config = dict(
    model='contrastive audio-text model',
    encoder_arch='swin',
    encoder_bias='all',
    encoder_moe='top_k',
    encoder_depths=[2, 5, 2],
    encoder_widths=[48, 96, 192],
    text_encoder_norm='layernorm',
    text_encoder_mlp_ratio=6,
    text_encoder_qk_norm=False,
    text_encoder_moe='soft',
    beta1=0.85,
    beta2=0.95,
    epochs=31.3,
)
Rows from block 5 of the audio encoder of a small contrastive audio-text model, named by matrix and row number. Rows with one number within an expert belong to one neuron, the router's apart. Each number is 200 + 40 x the weight over its row's rms, rounded and kept within 0 to 999. All counts start at 0.
After each expert's rows are labels from the 100 clips, of 14976, where the router gives the expert most weight on average: "top examples" is what is common among them; "band" is the frequency band that holds the peak. Only what is clearly more common there than usual is listed. The data: struck, bounced, scraped and rolled objects made by modal synthesis. In brackets: how many of the 100, against the usual share in percent.
# router: router (encoder.blocks.5.mlp.router.weight, 16x96), inputs 0-95
# gate: expert gate (encoder.blocks.5.mlp.gate, 16x96x96), inputs 0-95
# up: expert up (encoder.blocks.5.mlp.up, 16x96x96), inputs 0-95
# down: expert down (encoder.blocks.5.mlp.down, 16x96x96, transposed), outputs 0-95

# expert 2
router.2,195,224,188,123,155,160,192,206,167,187,226,193,208,166,225,228,272,217,153,159,167,172,194,249,185,177,297,198,207,275,206,221,225,202,125,262,262,158,210,203,244,209,195,154,223,169,167,213,152,227,222,182,221,149,211,165,249,218,191,229,199,273,177,202,229,101,155,181,125,282,221,221,204,208,197,257,179,227,200,193,164,184,100,174,209,145,199,210,176,258,234,291,167,166,250,140
gate.6,203,230,264,205,199,217,197,153,183,176,152,243,223,184,199,130,182,173,207,240,185,184,158,233,225,218,156,214,229,204,171,58,103,156,198,171,164,260,166,230,261,231,178,220,199,255,257,267,147,185,197,178,201,250,188,164,232,150,147,219,175,251,176,252,274,211,164,248,258,171,132,256,246,228,172,220,189,160,279,260,155,175,193,181,143,204,229,194,213,233,186,204,199,229,239,188
up.6,198,180,199,153,204,164,202,209,189,226,209,200,195,216,173,255,181,207,182,137,192,200,267,233,256,283,232,238,178,174,185,216,291,263,209,201,182,120,206,146,172,240,224,175,198,238,74,219,235,230,149,208,266,171,223,257,198,241,241,212,221,175,214,293,257,179,220,184,146,195,161,282,208,121,217,191,194,226,216,197,249,259,221,257,179,215,169,195,227,143,181,139,205,183,135,255
down.6,202,231,158,167,215,226,273,214,257,176,224,159,145,131,252,224,195,183,122,163,212,175,211,212,180,280,222,142,278,230,259,204,240,190,164,267,176,243,146,260,230,249,231,183,270,165,162,193,123,202,178,208,244,174,204,126,219,181,277,180,200,232,167,134,212,168,243,142,174,265,225,180,203,173,152,202,182,176,171,210,230,166,219,258,175,189,144,215,204,137,212,182,218,237,220,125
gate.7,288,140,178,219,192,210,168,225,191,146,209,267,176,210,184,261,203,161,204,205,220,268,216,129,155,251,203,259,246,141,189,242,255,222,226,169,209,173,200,173,168,208,282,174,139,208,102,275,226,138,158,254,181,206,197,213,145,211,158,129,196,190,235,174,222,209,147,198,159,256,151,187,192,239,222,121,161,246,164,220,269,223,245,242,220,131,228,212,211,225,177,236,222,187,231,188
up.7,97,242,204,252,162,184,246,208,227,223,164,105,257,159,149,161,229,220,241,174,205,180,127,210,283,135,168,187,142,203,206,155,172,212,210,186,190,229,229,274,166,201,151,272,190,167,224,158,226,186,224,166,217,206,192,202,190,235,208,310,177,238,195,247,212,245,240,234,271,158,163,156,240,161,229,201,270,172,209,189,186,159,236,125,190,255,224,156,190,233,190,166,209,141,194,197
down.7,229,291,256,161,199,178,173,158,290,188,160,150,189,173,245,175,185,145,219,217,210,131,169,149,166,260,170,171,196,198,163,200,219,169,193,194,187,190,198,158,222,214,199,170,273,177,195,245,214,229,196,179,230,179,179,122,211,218,220,221,262,201,228,206,218,137,223,222,177,198,141,317,220,156,219,236,197,235,225,189,260,150,147,221,174,269,169,170,193,109,223,168,217,192,329,199
gate.8,284,220,156,160,260,166,204,158,186,126,191,221,177,205,222,253,182,184,193,182,238,199,230,110,215,259,236,225,152,222,221,168,198,144,198,180,156,157,178,142,235,216,261,199,207,198,189,248,229,104,223,248,269,261,221,235,185,178,228,153,227,196,211,162,223,156,165,241,197,223,237,223,250,269,233,133,168,185,138,258,189,119,149,201,270,179,217,182,244,187,256,175,239,205,266,227
up.8,206,208,166,167,293,133,224,107,185,168,245,175,130,227,246,270,151,154,184,154,223,158,216,136,273,221,228,137,217,199,208,184,204,186,204,192,174,148,221,124,244,217,195,163,149,256,249,197,205,166,198,199,244,242,196,199,240,191,228,151,205,237,232,156,220,194,112,209,189,211,251,189,230,161,230,171,208,199,163,289,228,107,142,204,164,220,242,140,201,179,263,193,217,195,245,222
down.8,193,134,178,221,156,230,196,186,210,215,169,195,238,191,115,179,124,194,217,205,205,242,200,225,209,206,138,261,215,193,203,177,198,255,195,197,194,189,255,149,180,292,215,196,196,186,66,178,233,181,165,198,190,178,126,177,127,259,196,184,297,180,187,192,272,251,242,192,188,197,130,180,180,142,261,205,149,247,274,170,225,219,190,271,201,274,211,223,234,177,217,158,203,182,157,225
top examples: quiet level (71 vs 28.9); bar (54 vs 12.6); steel-like damping (43 vs 16.3)
band: 500 to 1000 Hz (33 vs 12.5)

# expert 11
router.11,218,240,206,107,160,177,175,222,149,176,214,208,216,192,211,211,257,213,155,188,177,182,192,231,199,192,295,188,197,283,207,238,222,182,100,213,239,190,203,235,243,207,175,141,223,143,163,214,150,183,213,205,224,143,219,156,247,216,193,248,189,262,177,204,223,120,152,180,112,296,230,216,208,189,171,252,204,209,197,172,160,169,87,173,221,158,197,206,174,251,231,261,154,155,257,168
gate.14,249,188,159,163,188,260,179,169,183,285,182,236,210,187,233,132,205,179,238,187,178,190,199,236,163,191,164,208,182,190,204,178,197,243,209,230,239,207,192,210,175,193,156,222,188,206,183,156,250,178,268,206,223,226,211,280,161,170,247,99,285,229,144,261,226,197,252,169,210,238,224,180,134,202,169,171,182,213,266,144,203,219,226,107,239,235,278,183,267,159,213,84,215,209,144,237
up.14,218,166,167,172,196,238,257,189,202,188,122,202,180,174,235,181,221,229,152,205,177,159,205,275,181,230,316,204,154,192,254,242,205,272,220,283,187,180,195,235,244,192,267,202,173,153,149,189,219,131,250,193,192,184,222,190,180,264,189,200,208,232,178,207,192,236,161,180,155,239,207,156,257,176,109,127,139,202,184,134,224,185,219,185,194,224,252,227,121,161,103,169,200,254,230,186
down.14,214,208,184,232,147,236,235,252,204,217,158,136,161,182,139,181,192,233,226,203,180,207,173,179,160,193,173,207,229,233,192,204,233,186,194,176,247,220,190,213,201,167,213,142,190,249,181,214,152,216,166,192,85,159,165,176,153,316,173,253,140,210,172,184,150,208,221,271,105,253,157,289,170,237,185,219,219,261,193,137,242,249,234,211,153,200,114,163,213,228,183,266,170,227,182,150
gate.15,143,257,174,260,199,219,243,305,178,126,143,229,147,217,172,224,174,300,240,218,209,188,138,188,212,246,117,165,175,199,198,145,203,190,224,198,151,210,165,246,173,198,181,219,268,161,291,266,180,165,206,229,191,261,226,180,223,198,182,211,131,232,207,182,154,213,239,167,189,172,186,161,239,193,168,152,261,173,175,189,189,153,246,174,151,134,194,241,159,237,242,250,215,167,149,178
up.15,258,168,216,130,165,185,196,142,223,300,232,162,251,166,235,142,236,113,181,220,174,193,267,165,203,141,250,246,239,209,174,247,229,154,175,189,244,198,238,163,190,221,179,192,146,208,101,158,224,196,242,203,212,114,159,210,180,213,221,173,265,177,185,172,227,196,148,259,183,254,206,221,142,215,188,232,165,243,217,175,185,204,175,244,223,251,207,117,214,136,184,176,208,218,285,230
down.15,233,199,274,231,182,314,153,154,256,272,178,212,284,239,202,143,238,128,217,293,169,198,177,206,196,122,176,220,201,156,205,167,164,214,229,172,185,227,199,236,257,158,153,184,202,158,162,140,232,208,216,205,205,159,199,176,195,156,125,245,213,155,247,241,155,203,183,135,177,172,152,186,140,232,199,230,190,218,168,175,202,170,180,195,199,244,240,186,175,262,165,186,230,212,288,260
gate.16,242,213,228,182,185,283,255,139,226,237,146,217,239,259,237,152,117,155,214,200,177,181,179,194,226,220,211,187,191,227,241,236,213,228,206,164,236,200,239,191,242,195,204,166,202,198,191,179,193,211,234,256,105,187,226,232,149,177,252,89,248,211,145,203,191,210,232,116,207,119,251,253,241,169,194,207,164,214,256,347,187,220,177,191,167,229,202,171,209,202,233,143,217,198,174,182
up.16,277,200,204,222,114,170,276,252,217,216,150,219,239,205,236,154,206,169,243,268,129,226,198,176,128,231,165,222,121,182,220,159,276,194,230,199,195,191,253,210,197,204,166,213,220,116,209,201,145,223,201,321,156,187,233,147,225,218,210,200,181,204,187,126,216,214,186,178,136,196,167,265,189,175,198,98,199,266,197,234,165,197,193,229,221,196,218,202,144,233,187,254,212,189,149,161
down.16,220,181,140,240,178,261,242,250,246,230,182,155,223,222,192,181,275,201,210,203,133,200,212,196,208,123,272,158,215,168,224,224,185,283,228,196,247,218,248,254,194,117,213,216,185,186,229,123,161,164,220,176,234,245,209,276,185,160,224,273,183,255,197,238,175,227,271,184,167,223,304,196,196,138,163,202,220,189,179,179,175,233,229,168,206,171,196,165,235,251,197,112,225,127,209,155
top examples: large (68 vs 33.9); glass-like damping (44 vs 16.3); shape: bar (32 vs 12.6)
band: 250 to 500 Hz (30 vs 12.5)

# expert 13
router.13,197,210,193,114,137,174,212,219,181,151,198,209,213,183,243,232,234,193,125,181,175,148,184,257,201,191,275,224,202,296,178,226,230,226,116,227,243,165,202,202,241,217,186,195,218,182,160,202,155,224,229,183,205,149,218,157,275,214,200,235,159,258,162,192,237,113,186,156,129,281,243,232,223,210,179,242,185,214,200,204,178,178,79,139,208,143,210,208,170,242,240,252,168,166,237,145
gate.14,200,255,119,219,179,243,188,194,233,211,208,138,244,170,188,243,237,216,185,207,227,196,178,237,162,194,175,278,167,241,151,207,181,155,173,163,221,249,118,242,153,197,292,271,264,232,196,296,133,251,223,177,149,235,246,232,171,194,196,156,211,138,203,151,169,217,252,230,191,188,263,236,137,233,275,189,235,183,188,184,125,224,176,148,210,170,148,215,252,178,255,192,206,185,210,208
up.14,142,120,230,149,243,189,241,196,204,179,229,212,164,216,217,170,207,153,238,197,165,116,147,193,212,167,238,172,210,132,221,176,241,201,240,231,178,123,219,212,163,211,158,222,169,148,237,160,230,162,237,213,206,194,137,145,203,200,244,252,167,165,271,163,257,214,188,172,207,130,153,187,228,204,91,161,238,218,182,252,238,156,254,226,202,182,242,218,115,202,207,201,124,210,278,256
down.14,154,239,151,148,233,171,141,228,163,224,132,255,212,129,181,226,150,128,190,229,196,258,167,186,212,243,219,190,197,228,185,126,201,119,163,153,141,179,221,182,235,235,204,207,248,253,148,210,233,144,230,233,248,194,228,162,214,168,273,126,242,195,182,197,240,190,223,211,265,186,228,275,235,206,233,248,209,176,230,256,176,160,218,151,229,257,184,104,205,219,215,249,244,144,203,232
gate.15,263,207,162,174,212,245,178,125,199,210,214,148,236,227,199,294,218,168,196,211,236,223,254,221,135,219,145,234,270,243,170,167,204,240,183,223,217,246,154,192,195,214,257,270,172,242,162,195,178,192,186,244,243,254,209,240,153,199,182,211,163,193,210,259,179,172,226,248,172,216,223,250,120,237,185,146,167,238,235,161,205,240,179,210,325,303,216,185,270,198,187,202,124,191,222,183
up.15,177,169,236,207,232,141,118,189,153,261,172,178,214,239,181,141,170,210,230,196,228,246,223,174,182,178,175,240,145,257,195,236,207,247,195,194,227,200,242,141,170,192,215,261,213,211,206,222,239,207,193,169,195,210,236,189,207,215,149,239,233,139,181,246,138,165,246,221,285,183,200,196,151,253,269,187,241,291,159,94,219,237,175,120,197,193,231,187,202,234,128,299,140,193,174,244
down.15,241,207,254,194,170,204,244,186,222,220,237,175,180,144,258,152,183,149,145,204,184,192,195,167,251,173,223,199,269,168,247,178,178,244,160,192,187,200,197,204,294,241,139,157,228,172,180,231,181,144,153,195,275,209,187,175,182,188,195,225,200,264,164,232,280,191,232,164,179,224,182,314,226,147,228,238,145,230,217,246,282,237,161,228,154,227,132,134,181,124,226,186,229,230,175,135
gate.16,286,245,261,155,248,252,148,122,255,206,159,187,182,198,160,246,184,141,241,203,159,214,215,147,241,221,213,198,158,120,175,205,249,135,265,115,240,197,217,217,205,144,251,209,212,244,236,242,207,224,143,307,172,224,227,206,239,193,224,134,214,206,219,205,195,252,152,197,168,137,193,243,199,213,193,219,130,214,227,247,239,196,266,212,245,139,190,167,223,199,209,183,197,199,257,222
up.16,203,290,242,194,243,217,194,251,161,148,170,171,172,174,197,260,193,222,242,243,250,215,194,110,205,267,174,187,178,200,110,247,244,108,206,156,241,176,183,170,149,220,215,157,212,219,259,213,224,192,199,240,170,237,166,164,255,245,260,237,166,226,181,91,190,188,150,243,209,179,228,193,245,227,212,161,146,216,209,210,189,169,284,182,209,143,173,164,194,242,129,208,217,257,240,174
down.16,179,164,185,218,224,241,271,153,207,170,148,165,189,176,252,157,143,196,119,143,210,200,168,234,238,219,321,234,240,272,218,162,187,181,158,219,178,233,179,219,221,262,222,176,255,193,166,200,169,175,205,197,225,240,193,251,228,141,228,155,245,285,83,198,254,258,254,162,239,222,243,218,198,206,216,231,163,196,193,208,168,202,164,182,180,166,152,215,189,140,165,154,236,217,211,124
top examples: white noise (52 vs 8.5); bar (32 vs 12.6)
band: 2000 to 4000 Hz (52 vs 25)

# expert 3
router.3,203,213,167,112,188,182,183,211,155,157,183,187,181,149,191,213,244,206,153,179,193,182,183,256,163,230,267,206,222,309,204,212,240,197,102,216,240,162,185,175,246,241,204,188,218,163,151,215,163,188,223,164,270,195,214,169,235,215,186,209,239,260,149,234,230,105,219,176,161,299,227,241,183,213,225,176,209,240,166,124,171,164,94,185,192,187,203,199,170,261,228,248,187,153,259,150
gate.6,214,191,162,224,266,259,171,250,199,115,168,252,185,259,157,251,149,176,208,202,291,226,154,182,146,253,184,260,267,226,166,153,198,225,223,176,158,152,161,176,200,250,215,184,150,170,145,206,267,154,200,200,246,278,148,168,178,218,150,152,249,164,209,214,221,166,223,175,218,242,181,211,171,244,202,136,216,223,148,133,204,209,170,213,188,249,172,186,185,239,155,225,306,165,165,200
up.6,226,252,149,191,248,239,171,258,172,142,159,259,151,197,210,234,129,173,180,192,271,219,144,215,163,277,229,264,261,244,184,144,213,213,186,206,163,145,174,163,248,275,210,178,200,175,143,215,239,134,216,193,225,276,166,168,170,215,169,155,254,175,171,195,268,135,230,193,233,219,203,213,204,224,217,155,177,239,163,142,179,157,154,226,196,235,179,166,170,247,187,257,306,177,209,187
down.6,206,161,172,208,212,246,179,265,166,200,126,252,224,197,176,232,150,144,261,128,245,245,204,209,174,261,170,235,225,147,211,220,227,204,256,215,173,172,180,205,166,226,232,215,149,217,198,107,245,179,196,217,111,219,238,180,176,235,153,195,203,173,223,194,176,240,223,135,274,154,194,137,263,261,236,159,247,242,162,143,274,224,268,125,184,182,257,176,210,226,152,192,240,182,184,229
gate.7,160,215,135,190,232,190,179,202,224,271,191,226,187,221,189,211,159,153,140,175,228,163,198,268,217,253,224,168,271,216,188,137,192,165,169,197,165,221,183,198,260,251,165,221,215,176,145,215,171,153,269,162,212,253,231,140,236,171,146,134,302,229,168,257,259,185,229,186,253,163,168,220,250,154,138,209,229,181,253,149,184,150,169,195,131,246,204,144,221,196,205,235,297,198,178,175
up.7,214,226,162,207,222,208,179,223,225,215,192,271,178,239,165,208,131,176,177,203,225,180,160,228,198,254,202,198,244,200,173,176,236,237,197,153,153,201,214,165,241,257,147,187,227,133,116,231,200,117,228,198,165,253,222,110,205,199,97,155,248,217,176,249,209,189,203,139,220,169,128,200,248,198,164,186,201,201,213,203,246,158,206,207,186,268,220,121,131,209,187,234,337,222,189,164
down.7,187,168,119,266,159,181,240,217,192,151,189,171,179,167,217,213,158,237,307,159,255,236,245,180,126,203,131,245,209,143,215,175,145,217,271,216,156,229,193,196,171,225,181,252,170,188,223,192,248,182,217,171,143,193,209,220,199,270,189,293,202,111,255,198,210,197,287,242,243,120,190,149,184,185,252,213,235,236,183,160,178,231,236,194,161,210,199,225,271,187,218,214,161,183,162,216
gate.8,163,223,169,174,216,179,195,182,209,190,172,225,163,127,280,153,229,266,206,168,196,121,247,252,244,234,172,180,229,210,198,160,211,92,208,189,174,172,191,209,242,205,179,151,252,264,174,165,155,248,203,215,220,180,241,198,181,132,201,172,208,146,215,280,232,163,237,161,179,159,257,161,226,239,176,246,279,144,171,225,157,137,158,248,143,146,190,222,174,229,243,159,231,247,248,260
up.8,223,247,210,210,266,212,227,130,196,195,152,247,177,235,192,163,90,179,151,194,208,213,152,271,174,248,200,214,240,215,153,120,144,195,199,210,143,226,172,205,266,236,183,203,178,220,179,248,219,174,253,129,164,228,236,171,195,133,149,179,253,153,160,220,213,223,222,230,278,147,186,240,252,245,140,177,244,207,186,164,158,203,171,194,210,212,232,220,174,252,248,226,259,282,129,181
down.8,217,187,281,250,193,147,248,177,194,240,268,166,138,176,217,143,198,280,203,245,152,166,210,187,244,210,235,158,159,189,275,215,179,159,242,199,170,165,239,242,260,143,181,228,240,206,236,205,187,249,210,193,202,191,233,224,197,198,173,226,154,149,253,233,240,191,212,154,183,184,211,56,190,199,93,162,239,139,160,187,196,239,183,219,176,158,175,212,157,222,215,268,180,207,150,253
top examples: glass-like damping (45 vs 16.3); pink noise (37 vs 8.6)
band: 0 to 250 Hz (30 vs 12.5)

# expert 5
router.5,198,215,188,119,152,156,199,224,160,189,223,205,190,168,233,208,261,191,148,162,201,167,183,225,191,191,293,204,198,284,202,219,223,213,143,265,254,166,209,216,252,215,186,167,219,185,161,225,143,221,223,200,218,139,201,147,240,223,189,220,182,279,182,199,237,106,160,189,126,298,222,199,199,185,178,258,175,230,185,210,160,182,89,159,208,142,207,200,188,260,242,265,161,163,243,140
gate.14,204,153,154,242,196,233,267,185,262,167,118,136,195,280,120,202,240,170,170,129,178,248,179,156,221,174,214,165,164,225,218,229,189,236,155,160,198,219,170,238,146,181,297,217,136,307,205,233,217,211,137,201,171,211,180,208,155,204,234,259,136,231,191,193,193,262,191,229,137,183,186,216,257,213,237,202,168,204,205,256,165,229,216,252,226,166,224,234,260,179,225,194,155,185,221,134
up.14,189,201,198,254,232,209,168,237,207,172,242,206,106,182,131,240,143,172,238,234,262,129,236,221,114,246,138,257,252,198,184,188,167,190,215,210,226,208,160,257,206,192,155,201,205,151,205,210,166,179,217,177,114,212,264,203,211,292,138,221,277,168,215,204,165,136,191,213,192,145,198,237,169,180,215,231,247,185,197,115,212,164,262,202,124,195,221,181,209,218,162,254,285,185,201,194
down.14,254,173,264,166,254,180,152,146,160,201,217,193,156,251,216,263,183,142,186,195,192,214,205,199,192,230,296,166,250,212,200,293,238,197,201,282,247,157,165,146,262,173,245,103,188,191,203,173,188,188,183,191,210,245,245,201,249,230,180,140,217,200,193,185,186,163,156,164,198,283,218,184,176,248,163,161,152,251,189,258,290,206,131,200,167,156,186,224,159,150,158,242,173,209,228,194
gate.15,210,266,237,193,222,174,185,233,162,203,238,196,269,149,265,230,160,193,235,128,221,193,215,246,195,174,123,210,191,167,210,120,199,205,206,261,212,175,235,177,210,174,188,210,179,181,250,109,200,237,180,225,151,270,250,190,254,156,173,205,156,187,220,250,209,222,232,226,213,206,173,234,148,151,136,158,217,216,230,260,168,238,209,170,295,216,125,179,240,277,170,189,112,139,155,159
up.15,205,287,255,145,250,235,204,178,167,176,208,206,219,171,303,170,147,172,231,164,280,213,213,214,205,214,240,204,200,190,231,199,192,224,227,216,140,167,218,110,186,245,175,253,243,121,253,151,253,196,184,209,237,257,217,226,224,120,205,175,204,145,235,180,229,196,221,180,283,188,169,233,150,220,171,182,192,146,154,168,171,205,179,188,302,231,165,161,193,220,117,181,159,138,193,226
down.15,181,171,164,193,240,195,216,213,226,148,248,206,187,168,203,266,269,107,181,181,243,216,217,190,177,239,156,207,249,234,163,248,231,184,157,182,284,267,136,206,194,117,225,212,179,186,253,182,112,175,237,237,193,207,253,141,215,201,209,196,172,220,157,225,177,203,206,236,202,155,237,250,186,241,217,222,206,211,226,282,158,166,219,159,299,173,231,210,207,220,224,103,233,174,284,135
gate.16,217,148,196,212,208,201,210,218,155,155,203,254,163,154,195,173,207,226,183,163,270,192,173,152,197,224,223,247,239,221,235,158,187,205,236,223,108,146,175,204,159,250,256,209,189,236,168,201,306,225,233,195,181,205,175,260,100,222,231,195,192,145,230,197,144,196,208,209,241,233,239,115,177,268,197,172,229,133,133,186,243,229,235,196,175,214,167,230,185,151,223,105,288,179,131,199
up.16,251,126,181,197,267,210,208,212,131,125,155,246,145,173,201,192,208,234,187,189,254,193,155,160,178,241,266,275,219,249,192,171,188,194,206,202,180,111,186,182,155,256,265,197,219,208,160,224,288,214,233,199,209,189,211,264,101,247,243,181,158,172,192,174,171,154,206,202,228,251,265,147,197,232,186,200,234,156,123,191,226,219,189,174,210,198,176,221,177,173,225,116,292,164,169,197
down.16,169,185,146,222,164,157,275,206,175,192,156,165,202,171,244,225,132,256,199,185,282,208,155,223,252,242,229,216,219,286,217,223,137,162,139,198,160,183,186,188,223,291,184,204,197,198,188,225,220,215,192,143,98,164,239,265,200,207,210,171,204,179,126,157,181,167,269,201,285,147,237,155,246,206,269,221,145,132,215,202,208,230,201,144,150,184,221,228,239,222,238,164,223,163,184,214
top examples: quiet level (78 vs 28.9); bouncing (54 vs 20.2); ring (43 vs 12.6)
band: 500 to 1000 Hz (37 vs 12.5)

# expert 6
router.6,222,230,294,156,202,201,150,197,162,208,154,216,204,197,264,257,207,146,143,124,141,175,155,210,226,264,255,246,190,255,180,170,250,236,147,256,237,148,163,176,239,183,121,153,247,214,207,126,195,192,217,235,197,170,252,201,191,208,160,243,187,254,175,282,173,128,166,194,216,196,254,195,269,187,211,237,267,207,168,208,157,164,131,175,230,178,257,151,203,228,168,199,218,180,224,170
gate.14,181,250,235,200,160,208,200,178,205,231,204,195,263,170,249,180,253,158,175,197,164,158,188,222,184,156,221,219,166,232,174,128,148,141,147,286,237,264,192,227,248,153,117,185,270,136,246,154,128,168,242,220,197,228,227,170,259,164,183,243,265,300,147,212,169,200,149,225,182,217,220,241,218,166,207,217,219,237,190,233,148,141,174,183,177,169,214,169,194,221,156,266,201,227,250,129
up.14,199,181,153,214,247,184,200,225,171,167,185,211,172,223,161,250,143,283,247,177,248,253,200,215,239,259,173,182,214,179,219,255,252,260,254,160,164,106,192,152,154,238,254,247,141,223,177,238,270,228,177,175,228,196,199,223,141,206,230,183,150,94,247,208,205,191,287,161,237,118,176,165,206,253,203,160,217,149,206,180,220,239,222,203,224,204,200,226,224,189,237,142,171,162,164,273
down.14,218,125,131,218,230,206,155,153,163,167,167,200,217,198,182,224,144,201,204,221,278,244,211,241,141,186,270,176,183,276,257,177,172,195,135,246,181,134,182,127,222,284,221,243,153,166,136,164,270,180,156,171,228,233,158,287,207,251,218,168,201,152,200,175,210,168,167,206,247,241,210,200,155,234,223,218,145,227,217,208,155,245,117,227,256,217,161,220,224,167,203,219,169,158,161,203
gate.15,184,234,196,267,91,179,223,222,282,256,226,189,298,204,161,178,194,192,202,276,197,217,188,196,194,167,161,234,186,156,170,157,171,191,170,205,182,310,220,296,188,207,148,231,255,173,154,262,152,214,202,195,174,144,209,172,249,149,180,226,253,187,198,162,220,244,246,209,195,141,176,223,170,119,233,225,216,186,228,176,177,167,213,225,161,255,223,218,172,116,178,244,249,232,199,202
up.15,242,183,201,212,223,252,133,205,201,211,188,246,202,244,104,319,195,179,170,244,260,211,226,199,208,193,196,210,236,157,205,187,224,207,156,155,144,220,178,215,241,205,292,176,200,247,136,220,205,235,115,205,175,187,154,132,169,182,193,226,177,179,274,199,226,216,150,184,150,188,151,150,179,220,131,207,188,175,206,166,226,226,244,266,277,151,178,236,146,150,210,222,165,281,251,229
down.15,262,209,231,168,233,213,149,79,234,213,204,191,207,218,221,170,158,124,253,163,222,208,253,218,165,220,174,225,153,213,245,150,188,167,200,231,211,203,173,170,254,189,182,248,273,155,187,157,226,187,237,154,239,192,235,253,180,205,215,201,300,164,184,215,163,178,177,181,248,180,207,240,130,164,254,188,212,231,203,202,178,129,96,218,211,233,283,204,227,89,208,202,187,188,253,230
gate.16,220,244,186,165,108,222,167,199,169,248,212,236,273,241,256,159,220,179,176,152,167,233,197,185,239,237,226,310,197,232,160,120,232,196,164,203,249,226,187,204,155,207,150,233,245,196,205,171,145,179,242,274,131,187,232,255,226,137,170,185,242,260,144,202,178,186,146,260,226,210,225,240,228,167,254,233,232,260,225,181,150,163,147,182,181,197,247,142,213,186,147,249,247,184,197,160
up.16,241,145,182,237,253,225,245,228,211,177,138,180,173,203,117,241,134,177,228,205,246,204,151,245,182,214,203,195,246,172,212,246,179,250,252,226,124,143,237,198,272,261,201,221,175,158,107,243,302,186,159,172,185,231,183,216,116,250,191,222,177,190,246,234,257,209,277,136,205,170,157,135,210,229,146,150,179,201,173,200,263,259,226,222,198,203,208,223,177,228,230,204,200,184,173,227
down.16,167,155,177,186,228,173,118,254,104,154,116,250,214,232,151,241,174,251,220,174,240,246,155,204,226,202,217,234,161,213,197,218,225,210,220,185,196,104,243,111,149,270,239,216,184,237,149,177,283,240,132,185,221,237,148,211,175,246,189,182,165,154,247,227,208,182,193,137,217,230,198,174,196,280,212,189,190,205,195,219,226,261,196,233,246,169,197,186,190,255,226,232,191,143,153,263
top examples: one hit (100 vs 19.9); plastic-like damping (36 vs 16.5)
band: 0 to 250 Hz (50 vs 12.5)